Weights of a small image embedding model.
Model: 7.4M parameters, 48-pixel images, arch resnet, norm batchnorm, activation celu, depths [4, 9, 4], widths [64, 128, 256].
Training: adamw at rate 0.0046, 22200 steps, batches of 128.
Data: trained on made-up waving flags, 58.3 epochs.
Rows from block 2 of a small image embedding model, named by matrix and row number. Rows with one number belong to one channel. Each number is 128 + 24 x the weight over its row's rms, rounded and kept within 0 to 255. All counts start at 0.
After each channel's rows are labels from the 100 images, of 14976, where the channel reaches its highest value: "lies over" is the class under the peak. Only what is clearly more common there than usual is listed. The data: made-up waving flags.
# convs0: first 3x3 conv (model.blocks.2.convs.0.weight, 64x64x3x3, each kernel summed), inputs 0-63
# convs1: second 3x3 conv (model.blocks.2.convs.1.weight, 64x64x3x3, transposed, each kernel summed), outputs 0-63

convs0.31 [140 195  94 124 115 105 116 138 153 125 100 104 131  77 104 141 106 119  93 127 117  81 140 147 106  77 109 138 123 116 123 109 131 121 100  89  81 107 162 115 119 123 103 162  93 123 146 104 127 157 111 114 143 116 160 128 143 140 122  88 101 145 129 124]
convs1.31 [140 101 136 132 130  78 110 137 145  98 107 134 107  91  96  73 108 107 117 145 117 127 109 145 130 137  85 112 139 101 123  95 138 142  82 132  98 113  93 137 131  91  88 138 129 116 115 148 140 104 122 115  82 122 110  63 115 132 112 123 162 117 141  94]
lies over: emblem

convs0.28 [ 63  99 129 134 151 132 133 107 127 151 134  83 145 126 125  78 133 132 129 140 120 115 167 117 118 104 113 154  88 118 148 158  87 118 119 141 142 124 106 128 158 166 159  69 120 102 128 126 105 130 131 130 128 146 117 138 108 133 110 147 137  92 197 120]
convs1.28 [ 98 130 102 109 111 122 119  84 104  92  98 112 103 106  80 114  98 126 109 111 120 100 135 113  98 144 142 153 123  92 166 118 128 116 113 107 124  78 100 142 119 129 113  96 118 135  78 108 106  98 161 109 129 112 107 105 118 134 113  91 101 102  78 118]
lies over: pole

convs0.10 [ 95 133 126 186 114 141 137  95 127  94 117 109 130 111 141 144 115 153 121 150 126  85 105  93 147 131 131  96  92 160 154 116 177 140 114 112 144 104 100 116  84 139 112 151 146 105 167 172 109 170 126 157 150 129 133 114 109 130 124 161 118 100 133  94]
convs1.10 [111  90 121 118 119  77 124 138 128 122 149 121 110 116 131  95 121 109  87 140  91 109 138 116 114 111 109 134 115  98 101  94 147 122  74 116 133 109 118 118 169 117  91  95 140 144 102 121 129  91 134  91  56 124 127 117  82 120  98 124 118 111 110 101]
lies over: emblem

convs0.16 [116 164 160 123 113 141 122 111 145 107 137 142 127 137  73 130 115 110 112 115 110 146 122 124 121 128 129 156 132  98 149 153 101 143 125 144 151 155 149  93  88 142 155  81  97 106 109 182 142 129 156  90 125  88 129 177 154  97 156 114 127 138  81 120]
convs1.16 [104 121 152 102 154 124 103 144  94 129  86 102 124 114 125 116 105 124 130 105 110 142 125 160 125  74 139  88 120 157  91 121 102  72 121 145  86 140  95  75 121 118 109 119 125 119 128  84 132 118  82 141 104 133 118 114 109  81 108 133 101 131 115 147]
lies over: emblem

convs0.11 [123 135 128 122 107 125 101 104 134 109  89 108 122 105 104  98  99  89  87 116 133 109 112  79 119  94 114 104 101 105 140  95 117 118 128 126 110  76 118  97 121  95 136  96  92 106 106 111 126 104 116 106 135 129 110 100 120  92 123  78  87  94 146 151]
convs1.11 [147 116 113 107 133 123 122 110 106 114 177 141 114 160 150  87 123 131 155 125  98  93 135 120  86 131  96 135 121 123 149 109 155 167 102 155 145 122 114  58 146 113 129 105 139 116 137 138  95  98  92 148 116 122  68 147 154 139 144 139 172 142 124 116]
lies over: emblem

convs0.40 [131 135 133 130 126 121 124 126 124 119 126  74 111  80 122 106 111  60 106  85 122 108 111 113 132 118 139 110 140 131 127  75 125 130 101 123 129  93 134 147 120  96 120  95 117 137  94 125 101 127 114  84 167 163 103 132  90 109 136  81  95 100 153 132]
convs1.40 [141 104 110 133 139 117 123  93  86 174 131 127 123 118 139  89 138 132 174 128 122 119 138 153  80 102  98 162 115 131 145 141 135 151 107 154 122  90 149  83 153  91 170  96 186 114  92 116 105 131 101 121 122 106  99 135 139 145 127 139 152 116 147 130]
lies over: emblem

convs0.33 [136 147  92 178 131 124  93 106 117 147 156 189 138 114 120 146 134 142 136 128 189 127  94  65 143 111 166  86  99 126 162  88  79 153 128 139 114 130 144 114 136 135 157 131 117 107 151 133 142 134 118 126 137 131 129  89 139 135 118 134 113 143 138 115]
convs1.33 [111  99 115  83 115 121 137 139 109  98 111 109  89  76 133  96 105 112 136 125 101  98 114 153 105 135 108 110  96 135 108  94 113  91  65 101 145 128  85  99 134 132 107 114 138 139 105 112 110 100 104 160 116 137 108 138 112 110 118 107 118 133  73 124]
lies over: flag; emblem

convs0.15 [110  84 112 143  67 158 110  96 108 109 125 124 105 127 101 162 121 133 125 171 156 104 117  77 119 160 152 147 119 111 164 143 128 141 153 139 143 108 113 140 124 135 130 127 154 109 170 174  84 148 140 138  96 129  95 160 119 135 148 156 130 122 102 106]
convs1.15 [122 156  96  89 106 155 127 130 121 141 171  67 126 137 163 103 138 125 135 122 104 133 124 151 117 105 152 108 110 123 111  98 130  84 106 118 125 111 109 106 168 130 128  85 162 151  86  95  85 141 116 137 154  94 111  80 104 132 131 128 116 134  98 127]
lies over: emblem

convs0.2 [114 145 129 104 102 139 125 137 100 125 105 110 113 140 159 140  96 161 124 148 168 108  96 122  75  90  91  85  95 167 150 122 135 128 126 138 122 135  82 121 108 132 105 153 141  70 139 127 101 139 112 102 147 126 136 102 113 126  90 125 133 113  74 107]
convs1.2 [132 148 111 139 110 105 128 101 114 121 142 109  83 123 108 147 125  80 130 121  76 131 134 146 136 168  84 134 113 110  92 130  97 155 114 135 127 105 137 106 157 146 134 128  87 160 138 125 110 119 119 120  89  79 134  86  92 119  96 124 102  92  99  93]
lies over: flag; emblem

convs0.60 [133 152 100  98  99 131 111 108  84  85 107 143 101 110 142  90 112 128  78 140 173  90 104 105 132 143 128 146 163  93 130 126  96 107 129 171 150 113 128 112 109 135 180 128 130 102 125  94  89 119 118 130 120 122 125 171  97 128 149 105 129 144 137 117]
convs1.60 [143 103 113 146  91 108 110 168 133 110 131 152 119  92 103  93 100 114 146 137 127 118 122 124 145 132  93 119 108 168 123 114 138 137 110 138  89 137 136 139 122  91  86 197 112 127 140 131 184 107  98 138  99 121 107 142 110 106  77 149 108 154 107 124]
lies over: emblem

convs0.50 [ 66 140 122 117 104 126  96 127 141  88 123 120 114 115 105 112 107 123  80 106 123 115 117  93 121 105 132 101 131  87 123 139 128 116 117 114 119  86 122 115  99 127 146 101 134  91 129 122 125 104 159  97 120 104  72 138  99 106 141  85  94  83 103 101]
convs1.50 [121 138 143 106 134 166 168 106 111 163 150 122 156 141 181  95 143 119 149 162  93 162 134 106 135 128 127 152 104  86 102 117 124 130 155 125 113 124 180 135 133 109  80 120 178 127 113 106 120 174 109 174 133 136 143 121 120 123 106 130 153 126  93 129]
lies over: emblem

convs0.39 [125  94 102 148 104  81  76 121 132 129 104 101 115 126 101 143  90 117 151  74 124 133 131  96 141  88 110 116 115 117 110 129  98 115 171 117 105 100 148 153 110  96 116 104 111 120 118 133 119 141 143 115 113 108  99 101 149 126 126  95  86 124  82  88]
convs1.39 [108 162 180  92 173 156 166 155 148 101 150 133 126 110 140 120 116 106 114 138  97 119 128 125 165 101 154  72 156 117 106 114 110  90 129 137 102 106 125 104 115 106 151 151  90 117 132  88 175 105 113 127 164 149 141 108 122 132 132 123 146 140 131 142]
lies over: emblem

convs0.4 [132  73 109 148 120 129 116 108 109 105 110 175 125 129 104 109 120 150  94  91 196 120 141 105  99  94 113 101 144  94 115 129 102  95 132 111 117 133 164 116 107 150 126  90 108 114 114 135 105 147 152  97 132 122 120 135  96 103 144 127 129 114  75 103]
convs1.4 [128 149 177 138 153 132 143 133 114 136  96 125 115 124 116 109 106  95 117 125 102 124 119 131 161 106 142  85 144 138  96 111  90 114 111 124  87 111 121  81  92 120  96 155  99 153 125  71 147  79 134 143 146 161 146 111 115 108  87 120 122 100 111 153]
lies over: emblem

convs0.30 [119 142 127 118 104 147 118  91 113 118 106 113 131 129 158 151 111 145 126 144 146 109 107  79  70 118 102 106  93 133 122 102 132 130 116 120 116 128  77 109 111 133  93 130 128  63 146 162 141 169 135 108 104 105 117  83 105 135  93 158 119 167 141 116]
convs1.30 [129 153  98 123  92 129 135 131 129 117 147  91  96 124  98  93 161 116 132 116  75 107 115 139  85 128 135 126 129 115  77 123 100 154 123  78 133 127 130 122 132 115 149 129 111 152 122 108  82 132  84 118  85 162 127  76 129 134 132 107 129  86  99 105]
lies over: emblem

convs0.36 [155 152 133 120 145  83 107 123 153 124 125 155 127 121 113 105 163 140 117  87 152 116 138 117  93  73 142 109 153 115  80 137 123  95 166 112 122 105 121 122 125 113 100 112 155 101 151 111 118 135 133  78 134 132 130  79 140 136 152 167 100 144  76 115]
convs1.36 [ 91 129 115  74  90 141 142 109  99  80 110 115 123 119 128 100 105 101 121 109 101 104 106 147 114 112 143 113  96 114  98 140 110  94 102 136 154 102  64 112  99 104 166 114 116 128  84 105 137  90 126 152 144 125 128 143 116 119 140  96 110 127 100 128]
lies over: pole

convs0.14 [122 108 131 120 112  87  77 114 141 133  81 108 118 118 109 134 102 145 145 109 144 116 134  97 116 102 112 152 125 162  84 141 122 110 126 125 110 110 133 151 122  90 103 102 110 104 119 135 115 140  94  83 113 115 104 105 121 128 103 123  88  72  65 103]
convs1.14 [106 153 173  89 148 162 171 147 130 106 137 109 140 125 139 121 123 105 121 135 115 102 129 135 154  92 161  65 164 112 119 131 125 105 118 169 125 103 102  98 109  84 163 144  85 152 130  93 150 127 110 125 159 168 146 115 122 123 143 117 142 144 129 143]
lies over: pole

convs0.55 [105 108  88 122 107 117 125  76  91 120 132 132 120 116 106 139 100 107  71  86 177 137 103 122 121 102 133 123 122 111 138  81 142 112 140 132 128  99 157 139 124 139 140 115 128 111  82 148  93 140 156 125 144 106 130 140  95 128 138 110  92 108  68 110]
convs1.55 [151 115 142 129 148 122 136 145 124 122 119 168 116 110  91 126  97 116 120 158 105 147 129 132 163 132 104  91 104 132 130  93 113 134 128 135  67 142 150  69 139 100 101 179 105 122 158 120 187 105 104 123 105 132 138 137 125  98  75 133 135 108 126 125]
lies over: emblem

convs0.6 [177 110  93 108 101 105  89 123 132 119 126 117 107 130 118 168 111 134 169  90 128 116 145 142 115  86 139 158 114 146  99 139 122  94 134 118  98 131 117 168 120 126 100 133 114 114 127 144 110 147 113  80 116  94 132  99 139 135 100 129  83  78  89  96]
convs1.6 [111 161 153  79 133 137 150 148 135  97 126 113 133 101 136 104 122  87 112 142 122  99 130 122 161  85 151  81 170 116  86 141 157 106 120 168 124 112 122  97 114  80 116 145  96 147 125  74 156 121  87 132 139 158 140 116 129 139 121 124 128 147 134 137]
lies over: pole

convs0.27 [123 100 137 122  97 126  74  72 137 106 133 113 105 105 129  93  91 129 141 132 132  90 113  93 114 145 122 139 117 117 110 139 112 138 120 111 122 104 101 143 103 123 111  97 118 133 127 113 128 135 131 122 130  66 117  91 154 104 144 105  81 118  57 104]
convs1.27 [111 149 152 121 151 116 164 154 120 119 153 145 119 106 154 117 160 119 133 102  99 132 120 201 176 116 140 104 139 133 116 113 108 104 133 134 103 169 161 118 179 117 130 151  91 153 121 118 157 100 104 135 117 162 146 113 115 129 135 118 133 192 127 128]
lies over: emblem